python train.py --arch="convformer" --model="image classifier" --dataset="rendered landscapes of hills, water and sky" --train_examples=36250 --image_size=32 --crop_scale_min=0.8 --horizontal_flip=false --targets=["water"] --num_classes=2 --norm="layernorm" --norm_position="pre" --hidden_act="quick_gelu" --mlp_ratio=3 --parallel_block=false --inner_norm=false --drop_path=0.15 --patch_size=[2, 2] --depths=[3, 6, 6] --widths=[96, 192, 384] --kernel_size=3 --mixing="mixup" --label_smoothing=0.1 --loss="cross_entropy" --init="trunc_normal_002" --residual_init="none" --optimizer="soap" --beta2=0.95 --learning_rate=0.0026 --beta1=0.95 --shampoo_beta=0.95 --eps=1e-08 --precondition_frequency=20 --max_precond_dim=1024 --one_sided=true --adamw_lr_other_params=0.0021 --max_grad_norm=0.5 --ema_decay=0.99 --sam_rho=0.05 --max_steps=6200 --batch_size=64 --epochs=10.9 --lr_schedule="linear" --final_lr_fraction=0.05 --warmup_steps=1240 --weight_decay=0.1 --adamw_weight_decay_other_params=0.01
Rows from block 4 of a small image classifier, named by matrix and row number. Rows with one number belong to one neuron. Each number is 128 + 24 x the weight over its row's rms, rounded and kept within 0 to 255. All counts start at 0. After the name is the row's rms in percent of the matrix's.
After each neuron's rows are labels from the 100 images, of 14976, where the neuron reaches its highest value: "top examples" is what is common among them; "lies over" is the class under the peak. Only what is clearly more common there than usual is listed. The data: rendered landscapes of hills, water and sky. In brackets: how many of the 100, against the usual share in percent.
# fc1: MLP up (model.blocks.4.mlp.fc1.weight, 576x192), inputs 0-191
# fc2: MLP down (model.blocks.4.mlp.fc2.weight, 192x576, transposed), outputs 0-191

fc1.159 104 [162  95 135 155 133 124 107  88 147 123 120 155 130 103 121 110 130 150 148 121 100 109 124 145 145 143 105 121 125 160 138 147 126 154 160  66  93 131 135 159 147 146 135 135 147 160 155 125 141 125  83 127 165 145 171 114 128 140 102 142 139  66  99 129 154  93 166 134 101 123 111 113 145 164  97 121 183 106 131 144 104 151 125 146 143 132 119 125 112 138  41 127  89 123 104 174 124 158 148 123 167 132 125 114 136 143 144 159 105 120 170 120 158 140 146  92 140 123 128 108 108 151 164 113 148 133 148 145 124 143 125 166 140 155 130 107 129 139  96 136 135 126  98 110 131 131 143  93 105 106 128 106 164  77 147 138 134 118 140 145 139 116 161 132 117 102 139 135  93 114 115 208 142 107 104 136 107 134 147 106 155  96  56 119 160 117 106 109 136 104 145 151]
fc2.159 094 [147 154  88 124 124 141  94 131 130 128 147 137 137 116 121 153 132 144 163 154 140 142 105 166 104 113 119 141  78 133 148 126 131  92  85 170 127 123 149 112  93  94 105 142  97 142 108 138  84 111 133 161 122 167 121 112 126  94 117 119 149 153 118  95 107 151 120 129  92 149  97 114 119 137  90 147  97 126 133 146 115 131 126 148  74 122 109 142  97 169 195 132 127 123 124 149 146 106 169 176 118  94 152 113 143 117 117 143 115 153 102 150 113 118 117 111 149 110 132 136 128 106 152 156  80 116 101 130 124  84 143  81 105 144 120 106 103 127 130 169 142  87 174 114 111 128 135  83 116 123 187 109 101  91 144  93 136 130 113 158 131 127 111 134 162 140 102 152 136 128 115 132 131 108  88 158 131  92 141 150 101  98  84  68  95 124 124 108  98 113 159 119]
top examples: night (98 vs 24.8); sun or moon in view (28 vs 8.6)
lies over: sky (95 vs 48.4)

fc1.252 110 [126 132 137  81 147 143 143 165 102 194 133 118 133 134 140 116 114  87 115 128 150 131 118 120 131 143 131 135 118 143 148 129 127 144 126 155  89 150 140 135 107 103 116 174 104  76  85 137 130 125 153  94 150 154 159 105 129 134 101 122 101 156 135 146 121 131 136 149 137 145 140  97  90 138  92 120 142  91 115 122  80 155 150 155 103 112 130 139 103 117 163 168  86 132 125 171  92 112 107 120 156 137  97 132 149 135 121 156 130 123 177  96 163 131 129 133 122 134 156 142 136  93 138  86 164 156  93 116  97 134 105 129 152 148 131 121 117 125 124 147 131 157 128 124 116 160 128  93 146 168 155 123 101  97 115 156 100 142 150 153 104 119 123 120 128 112 106 104  56 187 130 162 132 134 130 210 101 154 139 124  83  84 135 121 155 157 136 113 130 111  95 126]
fc2.252 096 [179 140 155 157  96 139 133 123 117 104  81 114 122 112 157 116 113 135 119 115 102 105 110 148  73  83 134 124 135 140 115 113 117 116 124 143 164 112 160 126 169 132 124 214 130 169 123 140 151 107 103 132  94 200  97 136 169 165 109 133 125 126  99 128 152 126 171 106 146 136 152 133 123 155 101 101 146 135 119 173 120 141 164 115 125 144 119 128 129  95 126 138 110  88 145  87 172 181 111 134 118 108 149 104  90 130 153 153 115  98 113 156 134 158 120 178 115  89 123 104  97 116 104 122 129 126 114 104  94 140 140 125 140  99 117 106 173  74 139 163 115 152 147 138 105 121 121  95 125 104 110 135 150 178 147  92 109 152 137 130 121 165 133 148 187 131 131 133 115 120 149 103 100 108 119 100 128 133 127 127 117 118 137 136 117 142 131 104 123 140 145 111]
top examples: water (90 vs 44.3); night (71 vs 24.8)
lies over: water (78 vs 7.6)

fc1.262 084 [107 146 156 110 120 155 148 110 136 106 118  91 139 112 127 133 107 108 127 137 155  92  87 134 136 106 133 122 128 100 123 148 146  91 144 127 101 169 103 126 159 133 142 184 115 100 180  86 176 102 105 120  79 172 109 126  98 112 121 124 104 140 132 128  94 175 131 152 112 160 118 151 161 113  65  95 133 129 130 119 147 126 151 105 109 134  91 153 132 120 146 139 117 165 114 104  85 107 102 107 168 102  90 124 119 131 133 162 115 123 159 103  86  99  87  90 141  99 115 149 170 103 144 106 129 125 140 135  74  81 153 104  82 111  84 117 104  85 137 138 163 124  94 170 110 119 136  95 120 117 125 154 158  85 116 122 107 110 161  94 132  87 122 130 144 121 123 159 152 146 132 109 121 119 128 132 137 131 118 122 123 125 162 126 131 117 104 111 129 149 138 113]
fc2.262 088 [149 126 136 142 110 155 155 133 136 139 143 134 119 110 141 145 164 129  91 179 115 127 134 109 173 131 124  88 122 135 137 120 100 110 125 163 116 108 153 161 125 103 137  10  87 103 142  99 154 100 107 127 139 117  97 114 106 118 110  92 132 111 110 125 120 121 120 102 140 127 124 101 153 154 155 133 114 180  82 128 116 141 121 120 161 144 173 161 125 157  85 127 158 135 113 110 127  98 144 123 133  94 147 141 118 127 147 128 150  91 107 170 141 115 110 118 144 164 133 135 126 159 173 126 126  56 124  98 118 139 118  87 125 130  92 111 105 107 154 113 114 125 123 144 122 102 105 130 141  82 103 119 132  88 146 103 156 132 110 140 148 148 123 131 144 133 108  92 129 125  91 102 141 168 157 151 149 131 164 149  91 136 146 144 112 122 116 131  89 128 182 152]
top examples: dark volcanic rock (67 vs 14)
lies over: steep ground (61 vs 14.1)

fc1.422 116 [145 123 102 131 113 120 116 114  96 127 134 131 113 120 103 131 113 131 131 112 100 136 153 101 136 157 109 102 129 128 112 122 154 106 136 143 166 140 156 112 107 106 143 175 112 119 114 122  97 161 142 151 155 144 104 141 135 107 109 145  80 144 106 110 176 125 135 108 152 114  82  82 136 121 103  90 107 137 140 138  98 138 127  75 143 124 121 154  52 124 184 157 128 126 119 101 173 124  81  99 114 143 117 150 104 109 142 148 129 133 211 151 143 127 127 141 140 140 184 121 129 146 139 107 147 120 119 105 132  95  99 124 105 140 162 112  88  92 128 120 134  90 106 133 138 121 138 128 130 137 132 142 152 121 140 102 131 160 103 124 122 187 121 176 126  91 125 141 116 143 118 114 163 146 107 156 190 154 163 135  86  93  84 147 124 121 166 142 130 156 139  95]
fc2.422 118 [119 112 107 126 101  84 107 168 136 114 143 105 154 115 121 111  96  81 136 118 149 119 144 147 144 111 129 144 102 111 135 134 112 132 114 157 130 110 144 126 114 136 118 223 141  93  88 127 137 111 153  67  98 175 133 112  64 106 124 142 124 112 123 171 130 144 134 118  96 161 137 121 163 139 138 135 126 116 113 132 139 144 132 143 105 125 154 112 125 151 212  79 182 131  97 164 144 124 132 132 112 124 157 143 148 148 103 121 128 116 123  96 102 138 120 114 166  82 118 136 105 114 134 108 106 141 109 124 128  79 168 138  99 167 160 175 130 107 112 112 149 119 107 131 109 152 109 123 141 113 114 127 158 149 109 148 122 139 149 151  82 137 138 132 134 141 142 151 152 114 125 103  96 102  94 106 156 164  92 100 115 105 130 141 106 122 137 131 109  73 108 134]
top examples: water (94 vs 44.3); sunset (78 vs 25.3)
lies over: water (85 vs 7.6)

fc1.561 108 [108 141 137 158  77 116 140 124 113 121 113  86 124 148 160 168 181 130 105 136 110 148 150 108 103 104 135 163 113 136 133 110 109 136 170 119 133 155 114 147 158 150 130 143 106 125 157 116  70 130 127 119 130 158 110 164 166 131 165 143 104 137 132 122 131 122 114 156 133 173  89 142 136  74  85 129 124 159 131 128 110 133 114 126 164 123 139 157 137 133 172 150 120 117 143 117 168 127 112 117 143 123 155 105 112 110 115 107 137 100 126 122  98 114  74 166  83 114 140 150 122 135 144 157 122 153 173 123  95 169  71  88  91 131 130 129 103 158 117 150 157 132  90 186 123  85 121 203 124 129 103 114 153 173 143 156 127 150 139 138 103 144 130 109 100  97 118 125 169 121  99 115 134 115 127 133 137 103 148 117 137 142 117 121 141  86 132 104 164 125 132 106]
fc2.561 100 [ 99 158 153 138 117 109 114 134 153 124 142 116 153 124 137 116 158 127 112 124 164 147  97 117 112 119 154 141 174 103 105 143 187 169 100 165 136 122 123 144 147 106  92  91 111 142 106 127 157 126 126 119  94 163  44 154 113 107  81 113  85 107 104 125 142 128 141  80 164 100 117 114 153 143 124  98 114 128 142 124 142  83 126 107 129  92 131 160 159 118  84 106 129  93 204 127 144 147 127  84 104  91 131  80 146 133 104 115 136 142 149 132 119 100 144 135  98 141 125 138 129 155 152 139 149 104 140 149 117 136  80 133 121 140 152 114 128 115 148 114 166 141  74 120 128  96 109 136 133  95 105 145 140 151 157 106 119 112 118 111 148 120 139 154  96 108 134  95 167 125 112 119 156 142 157 128 121 153 111 149 105 180 129 146 133 123  98 120 146 119 171 132]
top examples: night (87 vs 24.8); purple alien crags (42 vs 14.4); snowy peaks (38 vs 14.1)
lies over: sky (79 vs 48.4)

fc1.558 085 [140 168 120 126 126 169 144 139 120 131 105 141 120 103 142 122  98  95 185 178 136 141  94  95 137 153 127 141 153 124  95  95 105 135 106 144 163 112 156 160 164 152 117 158 142 132 188  69 117 106 153 142 139 169  88 161 107  98 124 113 141 109 128 124 144 122 192 134 126 103 127 108 111 129 143 140 107 116 147 127 142 100 129 122 101 165 121 137  95 126 106 142 123 136 166 124 103 116 131  93 125 138 127 135  98 109 163 132 139 113 138 144 122 107 134 152 113 105 166 106 180 112 110 127 158  97 118  98  88 154  98 121 127  94  96  86 134 114 135 116 109 139  81 156 127 165  95 109 151 118 111 122 115 143 106 135 111 156  99 154 108 143  98 132 153 152 101 152 104 164 138  88 137 134 149 164 121 177 104 131  79 124 115 122 113 142 176 164 118 140 158 151]
fc2.558 095 [122 109 140 152 109 149 103 121 126 161  73 141 123 162 135 105 131 110 136 128 138 115 124 117  96 101  86 143 143 118 164 107 120 195 120 114 135 122  87  97 123 106 100 119 134  87  99 169 114 171 171 123 123 117 123 151 141 112 160 152 122 142 113 126  99 115  79 102  82 194 125 134 174 145 115 149 146 109 151 128 129  90 147 143 147 118 123 110  93 125  99 116 110 127  40 104 125 118 129 137 114 146 144 110 141 148 122 122 102 164 105 127 123 122 145 128  98 151  93 110 150 164 152 122 112 153 126 127 143  91 138  72 119 151 106 140 125 146 107 138 152 118 172  98 128 132 112 178 100 126 165 145 126  83 105 139 119 101 148  84 119 147 153 137 110  74 129 127 114 118 112 141 157 160 104 123  99 103 144  96 128 145 106 128 171 118 105 137 124 140 115 126]
top examples: water (98 vs 44.3); sunset (92 vs 25.3); sun or moon in view (25 vs 8.6)
lies over: water (61 vs 7.6)

fc1.197 092 [109 160 104 139 119 155 199 112 148 101  93 100 130  93 159 127 129 141 124 140 127 147  74 124 124 129 131 144 112  98 145 138 120  97 159 113 115 141 146  93 153 127 146 168 118 137 186 107 161 116 115  97 113 154  78 137 109 125 133 169 111 139 111 128 133 138 154 193 140 138 102 159 157 106 105 128 143 123 128 100 152 103 126  85 140 139 121 143 147 118 102 118 137 184 109 110 123 123 142 103 192  86 128 144 117 141 161 134 155 113 140 132  98 121  96  97 171 144 148 159 161 118 145 136 106  94 140 140  98 105 160 127 114 124 109 139  96  79 179 131 137 136 125 181 115 101 104 156  94 104 115 151 131  82 112 101 139 111 146 113 159 107 141 119 122 121 115 105 157 124  89 106 101 140 120 133 126 128 123 166 115 113 120 144 127  98 105  99 169 158 118 138]
fc2.197 096 [123 153 150 138  96 142 129 124 119 117 164 158 112 111 117 146 125 115 133 148 115 112 124 102 151 145 139 120 150 104 155 146 149 133  95 172 117 122 115 129 107 106 143  36  75 123 114  88 115 113  85 144 138 109 114  84 126  90  99 112 146 140 122 113 120 103 138 110 161 106 115 139 121 147 137 119 116 172 122 130 111 152  90 117 135 121 129 150 144 188  59 128 166  97 116 137 148  74 111 115 126 126 139 106 145 139 134 127 152 133 118 139 130 101  83 144 127 173 104 133 133 158 150 140 140  69 140 111 129 180 122 113 118 149 101 146 105 125 154  84  92 117  93 138 114  99 123 136 148 135  98 139 136 111 139 144 153 137  70 118  91 151 146 117 151 122  88  80 155 117 122 149 113 138 157 113 146 160 147 140 119 125 161 148 105 154  88 122 111 126 174 114]
top examples: dark volcanic rock (47 vs 14); purple alien crags (35 vs 14.4)
lies over: steep ground (66 vs 14.1)

fc1.308 096 [173 146 139 120 125 133 180  83 132 122 157  95  92 115 148 107 109 146 156 136 134  81  84 105  93 117 122 161  91 100  92 150 125 109 144 107  95 105 115 110 143 114 124 140  90 166 109 124 145 136 158 116 112 155  83 138 122 140 141 138 126 147 151 136 163 129 125 175 132 111 130 131 120  99 139 136 132 115 102 155 142 124 129  92 118 107 120  88 151 144 130 109 126 112 107 163 163 128 136 133 137  88 131 137 112 113 144 162 109 142  90 105 179 115  84 100 166  89 146 103 116 100 146 107  80 130 103 136  97 136 126 147 121 121 171 166 104  90 125 143 113 144 149 151 124 143 104 113  80 112 151 120 117 127 110  99 164 139 151 116 162 139 172  94 153 174 129 148 128 143 102 147 130 117 129 151 130 134 139 152 140  85  80  83 139  95  77 153 139 111 132 157]
fc2.308 100 [130 120 116  93 180 110 134 155 108  81 157 160 136 123 120 123 148 110 115 144 105  82 136  85 122 121 132 105 165  83 132 125 113 120 147 159 134 123 138 112 110 139 126  51  93 133 140 134 126 119 110 154 132 105 163  73 139 121 124 127 142 152 106 118 162 148 131 104 162 100 140 135 137 132 139 162 116 151 139 131 156 150  88 100 108 161 145 118 158 158  93 165 160 106  91 125 114  76 132 129 160 142 140 133 148 155 156 118 147  94 157 157 131 124 108 123 127 186 120 132  70 123 104 141 146 126 155 125  85 145 169 157 146 138  77 119 120  93 165  95  87 131 106 129  83 120 159 148 133 150 117 131 167  92 119 162 135 110 102 123 119 144 144 119 160 161 121 102 146 109 152 131 129 115 131 107 130 137 127 158 118 159 174 155 109 162 114 132 118 157 140 122]
top examples: dark volcanic rock (60 vs 14); overcast (51 vs 24.5)
lies over: steep ground (45 vs 14.1)

fc1.257 086 [119 128 153 131 108 145 140 120 128 117  78  84 127 143 172 148 153  89 148 159 124 116  99 135  96 107 129 156 106 121 140 132 111 138 145  95 122 174  92 124 147 176 105 179 125 113 195 109 147 123  92 122 122 154 112 133 150  95 134 152 107 151 132 138 127 150 109 167 135 186 102 182 140  99 105 126 132 148 149 139 124 114 148 119 152 102 130 128 131 131 163 139 122 154 130  80  95 136 118 102 176  81 108 107 149 146 124 143 158 117 179 112 106 141 126 129 114 114 117 160 157 136 117 123 148 123 161 131  97 171 144 128  90 120 110 123 105 128 142 160 167 148  58 187 122 123 138 175 126 102 132 137 161 115 132 148 115 147 143 141 101 134 120 118 117 103 133 154 142 150 121 109 116 122 104 123 120 115 142 136  85 144 146 126 144 106  72  90 165 125 156 123]
fc2.257 094 [137 169 135 144  97 129 158 137 168  98 115 125 127 102 144 172 184 133 115 148 144 127 131 123 169 109 159 120 144 158 134 130 148 156 127 192 132 134 141 158 141  78 148  83 109 122 125 110 125 109 125 160 120 150  73 127  83 122  80 112 148 100 144 141 140 135 149  98 149 121  80 146 155 182 146  93  93 165 116 123 109 106 126 114 132 128 140 155 132 139  61 117 137 111 147 147 167 128 134 109 117 106 117 104 131 128 116 134 155  96 120 167 160 124 115 126 140 173 143 156 157 161 194 146 137  87 138 116 112 148 120  97 155 136 116 127 115 100 138 105 152 119 129 121 107 105 119 123 146 107 104 134 125 119 166 118 147 137 106 143 146 126 133 135 156 109 124  87 155 112  86 130 170 151 158 145 114 169 154 156  93 163 139 111 121 146 128 143 133 126 161 165]
top examples: night (53 vs 24.8); dark volcanic rock (41 vs 14)
lies over: gentle ground (60 vs 27.4); steep ground (33 vs 14.1)

fc1.329 104 [155 116 117 108 131 126  86 100 133 161 122 143 104 121 107 132 130 131 147  98 104 140 122 150 143 172  98 130 132 141 112 150 144 177 156  99 122 105 117 141 138 127 129 110 115 173 112 112 121 121 110 156 170 149 184 134 163 132 121 148 135  63  95  81 138 118 208 106 121  99 121  96 143 150 126 128 145  82 123  97 116 129  83  91 130 138 120 131 110 125  89 131 140 121 105 145 117 135 140 142 152 113 101 117 109 103 121 160 113  90 150 172 149 126 150 113 131 150 132 126  95 154 151 110 161 145 151 149 147 123 117 144 137 155 122 118 117 119  99 136 166 140 133 140 160 134 127  82 112  90 140  87 164  97 167 114 168 132 136 129 144 137 151 131 121 110 127 136 134 132 109 205 155 116 122 160 128 126 125  99 132  63  68  99 143 117 118 130 104 151 137 167]
fc2.329 098 [156 164  96 140 113  99 110 183 136 137 157 134 129 129 137 179 147 146 174 174 170 119 111 147 136 130 124 155  67 115 149 132 147  94  78 154 143 120 151 107 117 123 124 178  81 150 156 157 101 139 145 148  94 190 120 117 104 114 125 132 174 176 121 142 136 138 118 130 103 133 146 151 110 126  96 145 109 125 136 173 123 117 145 135  69 141 113 135  87 155 178 133 123 112 149 116 155 100 169 157 165 105 137 134 155 144 112 126 158 136 121 111 120 109 129 119 163 111 130 151 159  93 145 146 102 119  96 133 140  84 162 105 117 124 102 135 135 106 153 125 156  96 151 116 111 147 123 104 139 116 143 150 117 128 124 101 153 127 116 150 119 141 145 155 155 139 161 142 116 105 121 123 163 114  98 108 166  92 169 158 111 133  76 121 114 114 133 137 111 126 156 144]
top examples: water (92 vs 44.3); sunset (65 vs 25.3); desert dunes (42 vs 14.5)
lies over: water (90 vs 7.6)

fc1.26 085 [106 146 139 139 124 156 139 108 102  89 137 124 141 137 153 111 112  96 115 118 138  72  98 150 158 121 135 118 124 145 132 142 165  93 122 111  78 180 109  97 136 133 148 213 127 148 169 104 173  81 122 139 109 140 101 113 135 132 123 130 112 113 123 145 100 153 171 118 112 164 108 124 127 125  68 109 121 137 130 131 153 143 146 130  94 120  77 157 155 117 118 127 139 160 148 126  70 135  86 125 155 130 107 124  95 151 149 175 129 147 155 102  95 132 106  85 159 103 134 123 140 127 136 120 160 132 137 109 122 121 139 114  90 155  97 126  89  78 133 106 140 143  87 151 139 151 150 100  94 109 124 165 134  83 134 125 137 116 128  91 155  93  85 129 154 110 127 138 150  97 118 121  99  96 132 144 166 123 138 135 142 122 154  98 149 117 115 125 166 131 120 122]
fc2.26 095 [108 109 142 147 109 146 163 122  91 124 106 141 134 125 142 155 145 150 109 190 143  99 118 128 169 102 117 103 119 135 146 141 135 137 106 150 139 115 142 161 124 122 110  18  97 125 147  97 137 134 122 166 130 107 112 120 114  85  96 127 141  98 112 114 117 124 105 117 143 147 117 124 135 128 124 111 127 162 112  96 121 132 100 109 147 179 152 182 123 165  71 152 193 133 136 114  94  86 127  97 120 114 150 131 150 148 147 123 141 130 132 151 111  83 120 123 128 162 126 108 130 135 184 128 143  64 135 110 108 163 134 116 105 147  99  90  97 123 150 144 157 117 147 135 123 114 108 114 141 108 129 115 125  96 145  91 134 128 122 120 115 154 142 127 124 142 112 103 123 145 102 113 145 157 161 160 138 100 147 136 108 190 131 130 125 130 135 114 128 132 179 177]
top examples: dark volcanic rock (45 vs 14)
lies over: steep ground (62 vs 14.1)

fc1.451 094 [120 164  96 135 121 164 162 118 129 110 104  85 128 105 133 156 147 143 148 137 129 142  96 123 113 151 134 130 122 114 129 110 124 102 147 114 105 129 143  95 135 144 157 159 126 114 179 101 143 141  93 112 115 155  86 131  95 121 138 176 128 148 120 140 106 147 149 179 132 123 101 171 166 100  87 122 119 156 132  94 135 132 102  93 125 127 110 137 142 122 126  94 135 150  98  94 126 125 116 105 195  79 119 131  98 134 149 153 163 110 145 129 104 143 101 111 140 131 152 160 150  93 137 143 108 100 151 126  79 108 159 138 104 141 109 149 108  90 164 142 141 136  89 172  82  74 110 170 102  99 104 137 156  84 128  97 134 115 156 116 142 117 137 122 129 147 110 116 168 111 105 106  92 157  91 115 117 137 125 166 139 146 152 145 103  90  95 110 162 137 129 113]
fc2.451 098 [110 141 162 125 107 140 126 141 146 123 150 123 141 109 127 165 118 110 114 111 115 143 112 109 148 140 147 123 142  97 176 150 148 131 116 176  97 135 134 123 108 113 146  52  90 114 110  76 119 105  88 119 129 112 122 112 121 117  97 112 136 148 114 122  99 114 164 111 167 112 118 133 140 169 142 123 125 141 127 138 132 173  96 103 115 118 137 161 163 195  54 122 182 101 117 132 124 106 111 133 102 129 148 103 145 146 136 143 151 120 122 138 135  99  76 135 150 178 115 128 125 146 140 139 128  88 144 135 129 158 102 108 120 131 109 130 113 109 174  85  88 115 113 157 108  96 121 158 156 124  94 132 142 106 155 160 135 144  88 128 104 145 140 105 160 125  81  87 150 110 140 133 126 139 178 108 161 164 136 158  91 148 139 156 131 144 128 123 105 143 166 107]
top examples: dark volcanic rock (56 vs 14)
lies over: steep ground (67 vs 14.1)

fc1.13 091 [108 157 132 139 124 160 175  85 132  98  98 108 138 117 142 139 146 118 152 141 130 112 100 151 138 131 137 137 143 124 136 132 137 123 149 126 112 149 145  95 132 138 146 172 138 126 160  82 176 110 106 123 131 165  90 121  95 111 121 160 106 136 109 143 105 138 147 184 145 161  88 172 193 104 107 117 121 133 127 110 140 128 137  94 143 122 118 154 133 123 119 115 145 166 107 124 130 115 122  98 194  92 121 147 115 147 141 158 140 111 142 139  94 153  84 104 162 144 142 151 161 118 136 134 113 129 146 134  82 111 167 135 105 170  84 148 104  76 189 136 129 126  77 142 108 106 125 166 106 106 138 144 156  86 104 107 126 133 181 101 160 101 158 122 131 129 143 128 147 100 106 112 129 122  93 107 146 135 120 150 117 125 146 145 137  93  88 115 166 157 122 128]
fc2.13 097 [112 145 143 145 110 153 128 138 154  85 152 131 112 106 129 172 144 136  95 137 110 124 140 102 150 128 138 125 136 113 157 124 151 148  97 175 119 121 117 149 122 115 133  53  83 110 123  85 132 124  85 141 120  89 139  98 123 111  95 108 146 128 114 117 108  95 126 112 156 109 119 122 121 131 158 119 112 164 140 128 127 163  95 112 133 145 155 171 148 183  70 139 167 109 118 117 130 101 135 108 114 120 151 112 153 142 114 149 149 107 106 150 144 106 119 124 139 163 124 136 131 165 148 127 139  48 153 122 118 150 114 118 137 133 104 117 114 113 165  92 103 126 125 134 105 104 146 139 174 121  66 122 137 105 156 153 146 136  79 131 103 138 140 103 119 121 111  59 148 117 126 128 125 142 189 132 136 160 136 175  94 125 145 151 103 152 123 109 114 121 182 116]
top examples: dark volcanic rock (50 vs 14); purple alien crags (35 vs 14.4)
lies over: steep ground (76 vs 14.1)

fc1.475 085 [124 128 139 138 117 133 148  98  86 106 132 119 136 111 138  95 111 106 113 148 164  67 117 147 144  95 132 183 123 136 141 150 132 112 140 108 100 191 103 133 151 129 123 202 105 142 140 107 188 106 143 136  70 168 122 119 155 134 145 104 107 114 136 126 131 130 168  98 106 149 136 146 136  96  71  99 141 114 136 117 156 132 155 122  95 106  87 128 154 134 140 129 142 138 111 135  68  95  88  99 140 149 105 144 124 149 137 139 152 123 149  99 114 109 107 100 147  86 149 100 136 117 154 132 151 154 143 130 112 132 132 138  97 160 114 114  90 133 101 128 160 125 101 176 118 147 122  91 111 132  89 178 150  88 138 121 141 161 145 120 156 106 107 137 123 111 118 164 138 112 121 128 113 127 152 113 133 135 140 138 139  89 169 107 146  96  98 119 173 111 148 127]
fc2.475 097 [133 141 127 162 115 151 144 153 110 133 120 122 128 117 141 147 138 130  84 169 124 105 120 127 157 124 117  96 135 137 126 130 138 124 120 154 123 108 152 156 146 114 122   0 100 119 161 111 125  94 143 166 149 118 105  88 137 104  94 110 151  94 114 114 144 126 115 123 117 169  96 116 151 166 132 120 120 164 142 110  88 146 115 132 161 162 147 163 115 175  66 156 159 128 146 122 135 109 116  97 171 148 165 128 143 122 150 110 142 128 136 162 124 108 118 142 118 149 155 147 119 146 172  99 122  94 121 110 114 137 114 125 132 162  97 112 105 102 144 119 151  98 110 140 121  97 133 128 146  95 117 124 117  97 156 125 139 114 121 124 135 138 147 121 148 141 108  85 137 133 123 110 166 171 159 149 153 136 151 162  99 167 138 141 130 102 117 146  93 139 198 143]
top examples: dark volcanic rock (49 vs 14); sun or moon in view (35 vs 8.6)
lies over: steep ground (33 vs 14.1)

fc1.108 091 [154 143 126 129 123 142 122 116 131 139  76 159 112 118 158 101  94 109 168 186 130  99  92 129 127 144 138 127 159 136  93  77  90 131 120 110 125 114 159 152 138 145 143 147 139 141 155  55 109 109 145 125 167 181 125 176 141 130  78 102 156 126 126 126 167 128 176 142 126  96 135 126 140 139 146 122 126 114 158 152 116  90 136 115 134 171 132 127  90 145  74 121 123 169 144 148 141 105 131 112 105 143 123 134 121 100 145 140 110 119 149 145 169 131 143 127 130 101 146 102 150 143 118 117 156 101 137 104  83 158 114 119 140 148  80 106 154  91 123 136 106 124 127 121 128 172 138  82 166 126 116 132 139 141 134 125 126 149  95 127 127 149 108 135  91 158 144 153  86 159 149 116 137 141 177 124 118 175 106 109  77  94  95 103 110 132 148 157 128 148 126 140]
fc2.108 090 [132  86 118 157 136 159 100 117  81 124  99 148 125 149 127 126 115 122 127 154 119  95 169 103 112 113  84 130 141 115 147  84 119 158 122 109 126 141  87 117  77  99 103  74 126 136 122 135  84 152 138 111 165 111 153 159 175 154 157 164 169 148 137 143 144  94  81 106  83 145 124 116 140 147 131 159 137 140 195 134 149 104 124 124 121 112 138 110 105  91  75 138 116 138  42  88 134 118 130 117 124 151 108 131 111 106 140 134 128 177 148 121 129 155 160 137 120 171 127 125 162 143 170 123 134 151 145 142 108 132 132  83 121 144 114 129 112 158 122 165 151 136 189 116 121 157 125 146 127 149 123 141 112 102 119 143 114 108 147 102 144 132 130 136 103  84 133 127 135 136 113 111 119 172 114 153 111  96 143 160 151 131 144 140 157 142 103 137 141 134 107 117]
top examples: water (100 vs 44.3); sunset (64 vs 25.3)
lies over: water (81 vs 7.6)

fc1.484 117 [120 134 124 157 143 118 109 142 121 144 186 138 142 138 125 120 156 128 129  94 102 173 118 126  92 147 142  92 129 124 184 150 126 184 155 135 117  95 137 164 111 146 117  77 135 143 148 153 109  84  78 121 133 137 160 147 131 139 117 142 131 129 110 141 110 146 150 103 168 143 154 173 144  90 120 126  87 115 116 124 123 142 124 139 131 127 146 109 163  91 142 154 133 101 147 133 146 149 162 148 134 131 132  91 144 168 132 128 126 137  88  87 155 107 166  73 122 120  94 136  93 107 143 121 134 146 127 124 155  98  96 110 122 160 169 108 123 143 166 142 125 117 116 120 166 138 141 136  53 140 117 109 127 112 114 129 137 136 149 149  88 169 137 129 113  97 148 108 119 157  99 125 127 142 119 184 171 115 128  86 150 120  77 111 135 104 151 112 145 158  96 166]
fc2.484 116 [120 111 105 104 131 123 142 136 169 152 179 117 109 147 120 109 148 130 117 111 124 164 179 139  86 153 121  93 128 118 165 146 138 138  94 134 140 139 139 107 164 135 117 152 149  82 121  96 149 154  74 145 110 150 169 143 135 144 127 101 110 144 155 139  96 129 153 138 156 115  89 182  81 117  94 125 103  93  79 100 123 116 165 143 104 138  78  67 160 156 174 163 158 114 166 140 155 152 102 137 140 140 113  94 166 150 110 151 148 133 100 109 140 109 148 123 132 131 115  88 104 129 119 118 124 136 105 124 127 105 105 109  99 161 109 116 116 121 135 145  99 148 133 131  69  91 140 142 129 125 104 164 153 174 114 136 136 141 110 151 113 117 160 126 131 129 150 133 127 135  97 141 126  80 102  78 156 117 139 119 122 154 138 111 107 128 133 121 134 161 101 158]
top examples: night (74 vs 24.8); snowy peaks (49 vs 14.1)
lies over: steep ground (33 vs 14.1)